python train.py --dataset="notes from a synthesiser with random patches" --drop_path=0.1 --num_experts=8 --expert_mlp_ratio=1
Rows from block 4 of a small sound classifier, named by matrix and row number. Rows with one number within an expert belong to one neuron, the router's apart. Each number is 200 + 20 x the weight over its row's rms, rounded and kept within 0 to 999. All counts start at 0.
Before each expert's rows are labels from the 100 clips, of 14976, where the router gives the expert most weight on average: "strongest on" is what is common among them; "loudest" is the band of the loudest frequency at the time of the peak. Only what is clearly more common there than usual is listed. The data: notes from a synthesiser with random patches. In brackets: how many of the 100.
# router: router (model.blocks.4.mlp.router.weight, 8x128, trained with AdamW), inputs 0-127
# up: expert up (model.blocks.4.mlp.up, 8x128x128), inputs 0-127
# down: expert down (model.blocks.4.mlp.down, 8x128x128, transposed), outputs 0-127

# expert 7
strongest on: notch (87); filter motion: fixed filter (54); noise (34); oscillator: hard sync (29)
loudest: 4000 to 8000 Hz (44)
router.7,197,179,199,212,191,223,200,186,217,170,184,173,180,191,194,200,202,225,226,209,210,226,207,241,185,188,219,200,232,202,223,195,195,185,247,222,189,215,169,231,184,213,189,175,211,200,190,181,206,186,203,152,212,180,209,190,231,221,192,256,234,196,193,173,217,224,178,219,174,218,198,176,231,210,173,178,173,201,203,208,237,221,201,200,193,186,203,193,214,201,196,189,188,215,194,146,204,214,207,212,174,201,187,202,185,190,176,196,218,195,210,208,187,199,178,239,217,202,171,179,208,208,238,174,183,193,229,155
up.0,214,219,208,194,195,213,224,203,219,187,181,201,216,213,206,175,211,241,189,195,176,221,224,209,203,196,196,213,203,219,149,145,216,218,203,171,233,203,165,191,217,186,172,199,179,239,212,190,233,142,194,208,226,177,192,188,194,206,211,190,193,198,197,194,206,215,169,210,204,197,204,209,196,219,192,210,225,218,207,159,233,177,216,214,218,221,199,203,156,211,198,204,219,210,199,201,189,202,199,206,190,178,207,195,218,215,204,230,197,197,226,196,189,217,177,201,171,181,196,258,190,162,177,172,170,167,218,180
down.0,206,178,214,222,170,200,193,204,207,210,200,184,206,158,195,204,181,178,189,176,161,186,212,220,205,203,205,217,189,230,213,256,182,175,186,197,218,205,203,196,201,198,209,202,187,182,165,193,189,206,197,164,190,219,200,173,194,173,220,166,173,234,195,210,197,191,208,240,201,202,209,181,205,209,205,194,190,210,173,215,177,204,218,229,180,196,188,224,208,186,170,234,246,230,190,222,188,221,166,140,216,173,204,210,190,202,190,178,205,192,205,201,216,209,211,202,208,226,190,197,233,233,222,195,264,212,197,195
up.1,196,226,210,206,184,164,204,224,192,183,243,195,229,200,219,210,193,192,190,189,197,179,178,182,216,199,200,215,211,212,173,191,180,163,227,198,202,202,216,241,190,164,223,193,194,213,162,215,252,197,238,207,184,215,164,192,204,222,193,202,216,177,160,221,158,217,236,190,198,237,206,215,172,203,217,173,208,187,206,208,180,194,207,189,190,205,146,189,212,179,202,196,200,225,198,187,182,197,195,186,201,201,170,220,184,205,189,205,212,237,156,189,192,212,239,203,205,219,185,176,214,223,225,220,204,184,228,200
down.1,190,211,166,163,199,284,195,202,234,231,188,230,205,199,200,187,187,227,212,219,226,236,194,186,207,194,194,203,194,179,207,201,196,208,189,195,182,218,176,158,188,220,187,232,224,201,200,196,179,198,219,199,225,198,167,198,176,224,198,196,200,181,196,187,226,207,208,196,203,191,174,212,189,167,182,171,211,204,205,191,236,213,182,199,196,217,213,196,185,198,223,203,173,174,193,199,211,226,189,208,185,229,230,182,207,188,228,209,168,198,238,181,161,190,172,188,200,163,222,201,178,188,179,181,224,224,229,211

# expert 5
strongest on: noise (98); echo (80); low-pass (43)
loudest: 1000 to 2000 Hz (30)
router.5,197,173,215,213,197,188,190,196,191,177,164,223,168,193,151,203,193,176,207,188,212,168,212,158,189,216,201,212,190,217,215,205,211,194,226,146,203,230,192,203,244,188,219,243,182,211,170,192,203,185,177,195,214,210,164,212,197,196,209,187,206,144,212,180,211,207,239,227,201,229,193,217,197,211,177,217,184,201,209,215,171,181,182,178,212,174,186,206,208,228,198,195,213,166,209,216,217,225,170,189,167,223,234,201,189,183,203,212,210,221,213,200,202,231,227,197,206,206,207,182,221,193,164,189,214,199,227,213
up.0,208,184,171,204,185,206,185,198,221,222,224,181,187,215,207,208,217,210,172,214,150,187,191,189,203,204,187,227,191,211,218,189,226,231,151,184,198,206,239,210,174,224,183,219,218,198,195,207,232,176,199,211,204,193,195,211,223,197,179,207,203,210,176,208,181,198,209,225,218,189,217,197,209,183,182,176,189,198,225,189,194,194,225,145,179,219,225,221,182,240,198,174,188,194,189,201,208,191,192,182,178,189,217,207,222,216,188,167,168,206,187,188,233,278,199,194,197,238,178,219,213,226,198,197,199,181,187,167
down.0,213,191,212,211,235,217,207,195,195,204,217,212,193,204,190,206,201,170,206,202,191,191,218,181,225,169,202,220,194,181,207,177,202,182,177,162,206,224,188,188,191,212,194,194,226,213,188,210,222,166,209,208,211,225,201,221,229,193,220,165,218,199,207,203,235,219,197,212,195,164,205,202,172,197,174,204,210,223,184,185,197,219,242,191,192,197,205,175,151,226,221,182,160,195,173,245,182,215,217,229,173,183,219,188,187,194,198,230,163,241,167,212,198,205,191,192,187,193,215,205,235,164,196,196,246,181,154,208
up.1,206,196,181,199,185,218,213,213,174,202,211,175,197,182,209,203,214,198,173,209,204,204,225,219,211,162,228,222,213,218,219,243,180,219,185,242,202,195,221,177,198,202,179,167,168,187,218,169,180,227,185,176,199,157,178,173,222,171,203,200,210,187,170,177,170,195,204,222,214,215,229,200,172,253,187,228,185,199,184,204,205,175,199,221,244,183,223,192,194,216,173,196,176,213,207,208,217,249,211,193,196,197,205,231,194,205,231,189,205,194,196,195,181,195,198,209,227,171,237,215,166,199,212,183,199,179,218,191
down.1,199,151,212,222,146,240,212,174,193,207,223,205,202,216,191,211,197,171,192,188,178,226,162,186,169,219,243,235,221,186,206,196,219,207,199,165,223,197,225,215,201,189,221,209,188,213,208,189,188,184,196,206,194,220,199,222,171,210,192,214,180,193,207,220,188,201,224,182,191,192,175,211,196,220,190,172,199,194,235,197,227,211,202,221,208,217,204,201,222,210,184,219,216,195,196,195,187,206,223,180,191,153,227,230,215,195,185,186,213,228,174,199,207,210,166,140,210,204,157,202,236,220,179,209,173,186,192,188

# expert 4
strongest on: echo (87); inharmonic FM (52); oscillator: harmonic FM (48)
loudest: 500 to 1000 Hz (34); 1000 to 2000 Hz (29)
router.4,199,176,175,186,195,205,197,181,211,232,194,208,208,183,219,205,172,213,175,226,213,178,202,214,222,205,216,187,213,235,167,233,202,206,188,202,197,175,167,153,192,211,216,200,176,180,189,188,206,205,200,226,175,224,193,225,187,194,203,243,214,201,214,186,190,191,178,164,189,195,210,195,189,196,207,195,210,193,219,187,211,210,214,179,221,221,231,197,219,195,159,169,208,182,163,214,235,174,236,245,186,246,206,222,229,189,168,217,217,204,207,203,153,163,197,216,210,212,207,160,194,186,213,174,198,218,198,189
up.0,226,190,180,206,181,178,184,207,182,202,181,203,146,207,195,210,183,206,215,185,191,215,174,220,203,195,193,176,216,209,201,185,220,208,181,214,222,265,177,200,225,185,186,184,181,174,201,196,224,188,202,168,200,198,175,203,178,207,243,251,198,175,187,192,210,197,192,220,242,224,173,218,219,216,194,161,210,196,202,226,208,208,172,161,188,186,200,198,177,187,242,197,198,183,185,219,198,199,208,197,205,211,219,211,195,215,247,189,206,192,221,190,159,168,183,197,192,219,211,218,217,236,226,231,184,178,196,212
down.0,201,208,178,192,217,194,209,203,201,205,219,199,176,181,200,171,165,201,149,202,228,219,195,213,206,202,188,223,209,195,241,198,188,225,200,219,190,209,219,170,214,189,161,244,251,208,207,196,222,212,209,184,183,177,234,209,151,197,229,196,201,225,214,232,186,202,179,194,175,215,177,170,226,165,208,182,209,191,224,188,174,219,198,180,212,180,196,181,195,232,194,199,197,210,168,198,188,209,183,184,235,191,181,221,253,199,195,209,186,192,223,174,197,228,187,188,175,205,214,187,243,213,192,181,199,175,214,210
up.1,219,202,205,252,229,199,199,178,196,202,217,205,213,198,208,200,164,219,194,222,183,161,181,182,230,190,190,180,204,196,195,209,194,179,197,189,197,191,165,220,227,230,222,217,210,211,193,193,195,199,221,197,194,195,206,227,194,221,207,175,160,187,227,218,218,178,184,252,197,214,168,177,185,177,225,234,164,219,260,215,215,192,209,207,215,180,178,194,212,173,170,199,176,195,179,183,221,208,180,205,197,204,216,192,185,196,188,204,192,190,174,189,200,216,183,216,200,196,216,174,196,166,234,211,150,204,187,244
down.1,230,215,221,207,155,193,204,201,210,218,235,206,223,163,210,227,227,176,194,237,177,204,171,217,180,191,204,193,200,224,202,219,160,187,182,172,183,188,210,201,191,198,230,160,194,239,208,218,213,175,206,167,185,222,182,188,219,208,200,259,209,190,199,184,178,192,236,206,183,203,226,194,217,203,206,177,193,212,184,170,179,231,173,211,201,196,213,192,193,215,187,213,184,189,227,197,220,177,180,203,185,183,193,181,206,217,192,195,179,219,203,230,213,179,199,248,192,181,197,228,154,210,178,202,194,198,237,198

# expert 1
strongest on: echo (77); band-pass (58); hard sync (28)
loudest: 500 to 1000 Hz (43); 1000 to 2000 Hz (37)
router.1,185,205,192,221,195,173,200,186,157,219,236,221,218,158,188,163,194,204,198,201,198,206,209,195,215,189,184,220,195,207,203,185,191,171,196,206,216,195,180,197,178,170,206,199,178,212,201,225,165,176,179,227,185,192,206,204,194,192,195,185,176,232,221,222,220,188,173,199,185,225,164,199,187,185,168,188,248,172,233,228,216,192,189,208,196,188,179,177,189,184,184,199,181,229,187,237,175,184,190,221,206,188,157,174,204,240,212,214,207,213,215,222,237,169,194,230,220,224,242,211,222,197,185,228,209,204,194,198
up.0,184,177,194,203,222,174,247,209,229,180,226,198,188,224,204,238,174,187,230,186,185,241,194,176,203,198,213,201,200,219,204,221,216,180,206,193,196,203,153,193,201,177,207,215,213,199,165,181,196,214,184,193,227,176,224,226,212,197,204,225,212,160,170,164,197,173,174,194,229,189,214,194,208,192,209,186,188,156,222,211,203,206,203,240,187,182,215,195,169,203,209,188,185,176,251,184,167,206,218,191,221,212,202,220,186,215,229,185,212,191,208,223,214,192,209,210,199,212,212,222,165,232,194,195,152,183,195,208
down.0,216,203,171,185,193,211,191,157,230,197,238,233,227,176,222,201,208,197,197,201,180,223,234,208,191,218,198,176,179,203,207,205,224,191,188,218,188,168,191,211,215,218,258,148,214,210,217,199,222,182,203,202,209,205,190,194,195,190,178,213,186,186,218,226,201,211,192,240,178,211,197,210,220,165,200,207,181,191,218,187,188,209,176,180,189,193,194,217,228,196,180,207,165,216,174,187,191,195,167,188,195,203,209,203,233,183,217,217,176,207,223,202,222,209,208,214,241,199,190,179,185,222,146,212,169,146,221,191
up.1,225,230,180,238,220,208,214,226,187,203,227,198,199,191,241,193,213,183,199,155,177,194,204,192,218,176,177,238,224,206,228,210,189,231,212,213,227,180,201,161,204,206,202,192,184,216,244,171,195,229,213,202,203,193,196,155,194,200,202,188,192,253,149,193,172,212,212,182,221,204,213,204,201,190,212,206,214,173,191,220,195,188,208,208,172,186,188,173,195,215,205,186,195,207,183,212,196,200,199,202,173,176,176,196,231,234,226,208,192,189,205,190,193,189,185,221,197,184,199,208,183,141,218,237,173,208,177,187
down.1,217,207,190,187,209,226,204,200,194,236,138,201,185,229,184,201,199,171,211,174,210,209,220,236,226,214,200,192,212,226,217,200,193,209,230,209,186,225,192,214,230,192,215,206,194,225,182,203,147,217,220,187,202,221,189,175,187,233,212,203,230,161,193,223,207,214,201,193,202,213,178,217,160,170,208,195,180,210,179,176,166,210,212,176,191,227,204,159,185,178,175,213,182,202,203,193,178,221,198,186,189,160,224,208,207,184,239,214,205,199,207,204,161,212,192,210,214,195,197,192,204,207,228,194,201,146,187,224